Weights of a small contrastive image-text model: encoder widths [128, 256, 512], 3.7 epochs.
Rows from block 2 of the image encoder of a small contrastive image-text model, named by matrix and row number. Each number is 500 + 40 x the weight over its row's rms, rounded and kept within 0 to 999. All counts start at 0. Numbers have three digits each.
After each channel's rows are labels from the 100 images, of 14976, where the channel reaches its highest value: "patch colour" is the nearest of a few named colours to the mean colour under the peak. Only what is clearly more common there than usual is listed. The data: made-up road signs on poles.
# c30: last pointwise conv (encoder.blocks.2.c3.0.weight, 256x256x1x1), inputs 128-255

c30.253:456480527462557495496500532463540503514529587501483513506526428473490512453540511461483457481483544484487536492539510548503551495576542482526480419485454541490472517515462522504443475498464520495504484507520510473573526506485524512516481499550520452466546529434487501458533554500423573519517474533457506449457521518476542502461482492444458512517494401514468517444484518474494468518485
patch colour: red

c30.122:483506509504510498471549500521491509517528521516554473478522479463477454476545514497445388485534528500516550519463515480492445496513595473529455493541472522486479475518454453546524419480516521493547559476543531510499488547536568548532518564505463430487520481488446442461505508510475474504538504514483553515494526513510528474545567456528556510438475491513546473489528499503461506525537
patch colour: black

c30.124:518474542524443491491487511524500428565505513517507536549515476454460467446551511509545474570455527495532529473404546521527510446368516430459559497494485550380481489452601466457490547510434424578483446385435561542464470456577503491512476498518532528532485523536510567556533515479506529519473527573501481476512526454476526472528482523549470555468447503530422513500398532448491501545530
patch colour: green

c30.209:507451465461557480499571500536515471557471490453495533500503534543538510510505515464480537520512539528571432485457446501429510472565585520500535551520569510507543513480617496505527494465468559540430460497486442456487566449432516521490529507499454462489468479414496460511494496511447491473524472554475474478433455495505541474491567524449605529511502540460489550510505516437500545515585
patch colour: grey

c30.181:538525503523553514492447434495529533530540472501512513461475498547506498523541496479484494551545468530552428477488496543433556496484536526467538506517515473458464465470499554529492450496539565482492474447452470492519508449552501440445548541489444510499551527530472448412511453556505535565485476584514499487477535476504529456467505439526538466516509438512482464481488480438538515462488
patch colour: green

c30.176:498481500534524452484596525424531530419533495451514474589524513587412414477524455529467561531500553554479496484423454490525481440567485512484455469524486484475438474564547488460609497541503535525493521516508482504484547487510535519456501548524557491508521488527427477519527605571447505387574519469500551539536507428476445505520455488549501501523492500469493470474539583449526492596463
patch colour: yellow

c30.184:511510513481472577541570509517495478497572543470502465503473522448472488509520490446428464507493493534538489441522582502496518507505552545498509505517541535502539511489527471474515496495578530436536533504505485452537501511490469490470546532511476512494509422449442456467476512453414483507535523493558502456537500499488491513540485459508442531529458492522539517484513536512506492480501
patch colour: purple

c30.72:511500536540490494469562509532478524561524533533548457486487451479474440458558516513473415476548533497493526546482525473467434484516576469513494519536452499484481480539492453526521448479528527518552556478559495541501458523560572533534508507497458436486502492499476463438480499520480490500553511495490551529480527503506528476483563441473525511428480444515545478493513523457496518512541
patch colour: red

c30.234:505494473505572457515540484548501467460507493482494500502422474510481478553545440479478518512508507513540515516513516475457491504523492539504514535495452534531533611413478514510581479469526526608431462436543468510468552498517565501485450496477484470489476515525525468477475528494460482481528491513540495479526447529486555475464480544508510517525475481470500537546461544521526490552525
patch colour: green

c30.29:483462520496481539548438562488481489522497550493465483502504476444497456535520460442452472483480503496501556504482529551535521463476500510546535455543501498526509467559460515509560441470523484503488533519487504491514463469478525461491508459465441427488537460441498454445502459556517442544529536504548521502529507511516479533519451481557489531552502507465546534512493497509498483510498
patch colour: purple

c30.251:508522502492462494523460497508454458482519491445446496497496476507545396514517540481473498497397549515517451473463469601474505505416527530551516507495532487431478452509556528538507492561463526501519459505543514515443493430532520484475503461430484545520439528516448496546456509516543534412493508544554501507491398466421531505516435473530463561455496567502449493491569464455488497503468
patch colour: brown

c30.180:466463462483522509506462432497436520532533511472539565503465524494473481507536508506521545517527573540463510548549564538504509497526478504539454532459532526547502548416516502567605496490478542494475457457448440460504527487489473479551497513549501489464531496484478510537455492541450511495516510519427480502503502524508556454520477438508498535516501507474550551529434478518514536471488
patch colour: blue

c30.37:486515492453570453486556557517469526526495486520527453514531444508449441466581453507461497493529497480469447475475473519445567474495477455525526448512479534505531516485523510484454429490468451568496451570521465474494451469503553514524505527541506448479450555513491514531482458427511465512533501491481473565530509476484550468517521527489565501523552595497549507473475497462521529479486
patch colour: green

c30.112:507502539529497500452571507559468557519512542530554449510485455488470441430564500493458421456572537486499515538496548483462441485496567458503487534529447492484455485541470451532529442474501550504563564478546502511521498538545570516515499536534454461460531485496459483447489502478464504521551531515478559533455511521499547486492570425497514503441489463516531462472510547481500500501538
patch colour: black

c30.107:507508548537494507458575510524464524546519531528558463493478464481480432449555527524450445465533537486511536541478529476482445486524587470517485515529457498488464486531481459537508421487518528509550558477556503548506478531549557548539510509531436460480523483486454458457498510497464482505535503491477563515462503513527534481465558439503527506444484462519531478494515526474481521515547
patch colour: red

c30.93:529492493536557471477527464456508485553512597495415476444518481538474449516499545499512441567506530508542495540564558534487534472515558492499468628488500441594488533519536539541476497511471481520456490470520454559440550442559518429465446545486496538516500459510494491510483541481415527522487556490469496493493527487507498468490404463497461497492536555495482484530505424473480468503486
patch colour: green

c30.211:558489483489578477483552500541474462465548456527438534536495552513541511534571410490446487480500546518466522556490479468506564464474505534515546506503527469458511501482515542512496536465527526501471465411463535504470605516495542514571429487592495455471533507568495521521560536483515477452483485526467520515488471496464507467522489470551398444489517482492488462558477510484451527570499
patch colour: brown

c30.141:506526516503474583535569527517486529484555571480475434525473519452480450463528503437435459517547488531520505456534577515484507508508544521497496499508545539505545525466529454513512496477560521447515542501557500465513462502463446495496543512514489514479484418465465473488475529473459450532523530516564485458525504529502474491537513458538461522515469495481494545497538506512493475473528
patch colour: purple

c30.24:514469535499490531517465524495457491533479570495454485516498482446494449545519458447460478519505486521506523530491522543535529496487479501556550455584495528542516494559456513487520481491551483500483527511482500500505455469475517457493513461472440431502504444428486441440506453513534445568520535487540500502534494517535493532536428499549471546544517526472533530522449500532489493496475
patch colour: purple

c30.232:528488583524463517540522523516503571518466520408499504509520525450494481490504564558529431519491508496540526490490511488470576483507534488544561420499527510419442496535444541492513556423513447534507459506484485554506498489553472529479530515479536455485477487467513502490500380565562527511417465524459517534514433464436493620530453495562445540481526519506469518530481487453467548478477
patch colour: brown

c30.39:484487482636465532532471444463511547511546524526557501435421457510471492432442544587516502436460525413544443508473509474508524495525528544597493550504520479516460493532474553502555507460504480535486557512503436477467502551497490515426451579612493513478490552519458476445540475472546490557453470497493513430481485515490511440526512489498563611472508501456521474531518478561451503509538
patch colour: black

c30.245:462471535466570494507533529469539517501535606488483515515532446484490531449547523478474473477460541498481551511543513554502532500559542490519507416476455546495461495499458524509458480485455515499513490508500486477577524499477537513525494504547500454458522511437484499457516542510414554524535462537447491457457526530473533510463473477419445495508475405523467524427500531469492497533479
patch colour: red

c30.42:512501498480498527521506467563491546463517509511441604559469561561506442518557484490503504528528525482513591468413511536470505407524516469482526521494460483517518427498486470560468515486511465469513426495470468501535498495503437431510521469472463439487485479541425530527417551501541529574532452528487533435424506535424579482546463488495437435479494497510467529549441474492568524498595
patch colour: blue

c30.224:436457510463417469540490496487467485492463519478580549495490525411413554504505449483531432518481526556579426553540492497494498478465532510513462558550512541612471523575491541516485537380500523509507447426505546510590504482542507502578523488494503432507422538522564489487473504563481441484555495428531537589454421476484533406499586455470537539525470485511502512460567539515532520569469
patch colour: black

c30.133:502508525501473593509573507534491522501544544501474455521482510476480470465534486454448470526507501521544515473510589522515515509525550541506489508511532532510545503493550461487504507476582527448534527499524505474519453492478449492476521476506488516484526403464453458493475526455440461512502517483554514476523487506464489512538502470510454514516460503500522526480552495511490480486522
patch colour: purple

c30.6:532455530508486527529464523482476493514489542471461473491506471448493459529532461438431489530498517513514543505494515546515522472482484519547568458578502520531528461552462505529531457489541484508500520551519474512504452463490509464517505463482452430493525440428476424436499473538510427546512525511544503485509504502524499535500437493568501548538520514474521536502496491492493484489502
patch colour: purple

c30.113:501505521510501521462559521535479531529518546525555461486459462470482459455523519511484424450540518483492515531495527483470441494499580468522497510545460492499482484527482454551510446467530523500540560478531523533508473533552581540532524518528456457460533487485456472436469499490476478492566493515469560535502487516523553465490562422488534502446482466526542481488512530484483517523528
patch colour: black

c30.166:494517452537446510598563445601473548394485538610491449490459467477539509484593469458488521504496511535500458501447463513482510544561468544524466475473518518497512515533527553468530561493478481469441505488524535477479452419582607461526493517483493456535415560495491569459446408448472468513470505546502517490459536478476517450425476554520475551491491475518493491426481534527491527478490
patch colour: green

c30.219:465485521453565498516505531477543507491517589507480485546532442467482518464525523466489474496471539494480541512543514548502555490559521492532513419478464546506455506518453529503440471489481506467506494491507495456582507517480506517510483493550507455489512512419486496462522550474410565524525478512459504441454534517459545521460474501454445505538479414527465516445481516480496484536468
patch colour: red

c30.235:473480536471562504501524544469541525479531601491484501531525440471499511458530519464474459480471546486500555522562509544497529510576527482527516446470460548503474506516452520512433478485469513478500494516529496458586512492472519525519487504553501472458507500414468501458518551485420539527508471526460490424467543535463533516474473481444455508514440419536463512439481522453495480527465
patch colour: red

c30.81:454428554460466463505497494504519555491510537450535531517501519489496495478489471510525455477486550523473592470499594520552505523553538451563529503480574528416521464431518575493509514492442469488515461538453519570465496507520469508535508490545483509497524543535457539471529433453536545468531458541474525431429483394528515458572490439536518544484500487498431476534434496501511491539531
patch colour: green

c30.216:472486502463531505505525515459560520484530599505483496528525435480484547438537523450466470483487533476491542504531515552501566473550524496517512414470463538504462509495463524510460470498474524503514487528534494456579526488474527523519500483547535474480520529448486492476541529491397546542513486519447521454461519529458531507461474490438453503523486409518446516450493512454492475545497
patch colour: red

c30.58:518472516493509550513467543481459469513504542492445490505508457444484481523529444431460486526488491505504559539491509539532531481482476507551533467579516528550517476539475518520513477503549479488489508512519496478506466466477521452508500460460449403483540443415478439433481454500536429549502523542546513492510532513505485546531447500553489540540518508476526527514472485506505492511499
patch colour: purple

c30.62:544429510437549456540560504550512525555490508424523512535520491548492450506536526528485490547426507499532478415451538492530523499473560520481558512555495418528466441536538549509536473507585585540529447512511501470464489510529493500561508551464410504544476468546495506463477464495510539539464443501417492513484508495557531489438538475484492547521500552486468481560485480489534485526545
patch colour: black

c30.59:504467532501505546513474520482460462525506550482460486509509473450491476546516435457467486521496491509509533528482486544529517483470486483561557477588515531543532480558481525529519460485549483477487525496503476501506475469472509462505510467475445394481513440420487431432484457511537431541489531515558518487520522521508482532524433487564462544519538509473512518526482499509497477497507
patch colour: purple

c30.227:539501512417469526493503470532500546536503525436549437501442515549522479397478448512512524458490520498453519431470503497498449484503484593562470438586430536447486466480428518473531471499480497513538455520493448514499491520535528613500582558539505573543632515440499492477514449530551508524507521536479532479519629471486492497482503483528473528532533448556485460576539494491495553543448
patch colour: black

c30.177:593428521547456480496525482509517450459516429462561524544443496465538491461519508542493522533526521458523480541500426438509456422478504562536443502500484498526469464502471583436493471516564449528442482362479484438599552540561533468517457475526505486504498517510503537472547529475492499512457451503472525478528533484526486583493445517578497511525513484503580529546593463477539432489519
patch colour: blue

c30.230:447465529407515502579515479480503515563450603484451528497470489473513441562560475538488457479452514501526479530501492478451437499484538516509514573494479527575525428590517543570552473477501497551452476412450454456437450494512501560546506529557532517504488532583493423516497479452432494489567493474502488573523533518506510493467559513489539510553467457546587483440505439482426472482507
patch colour: green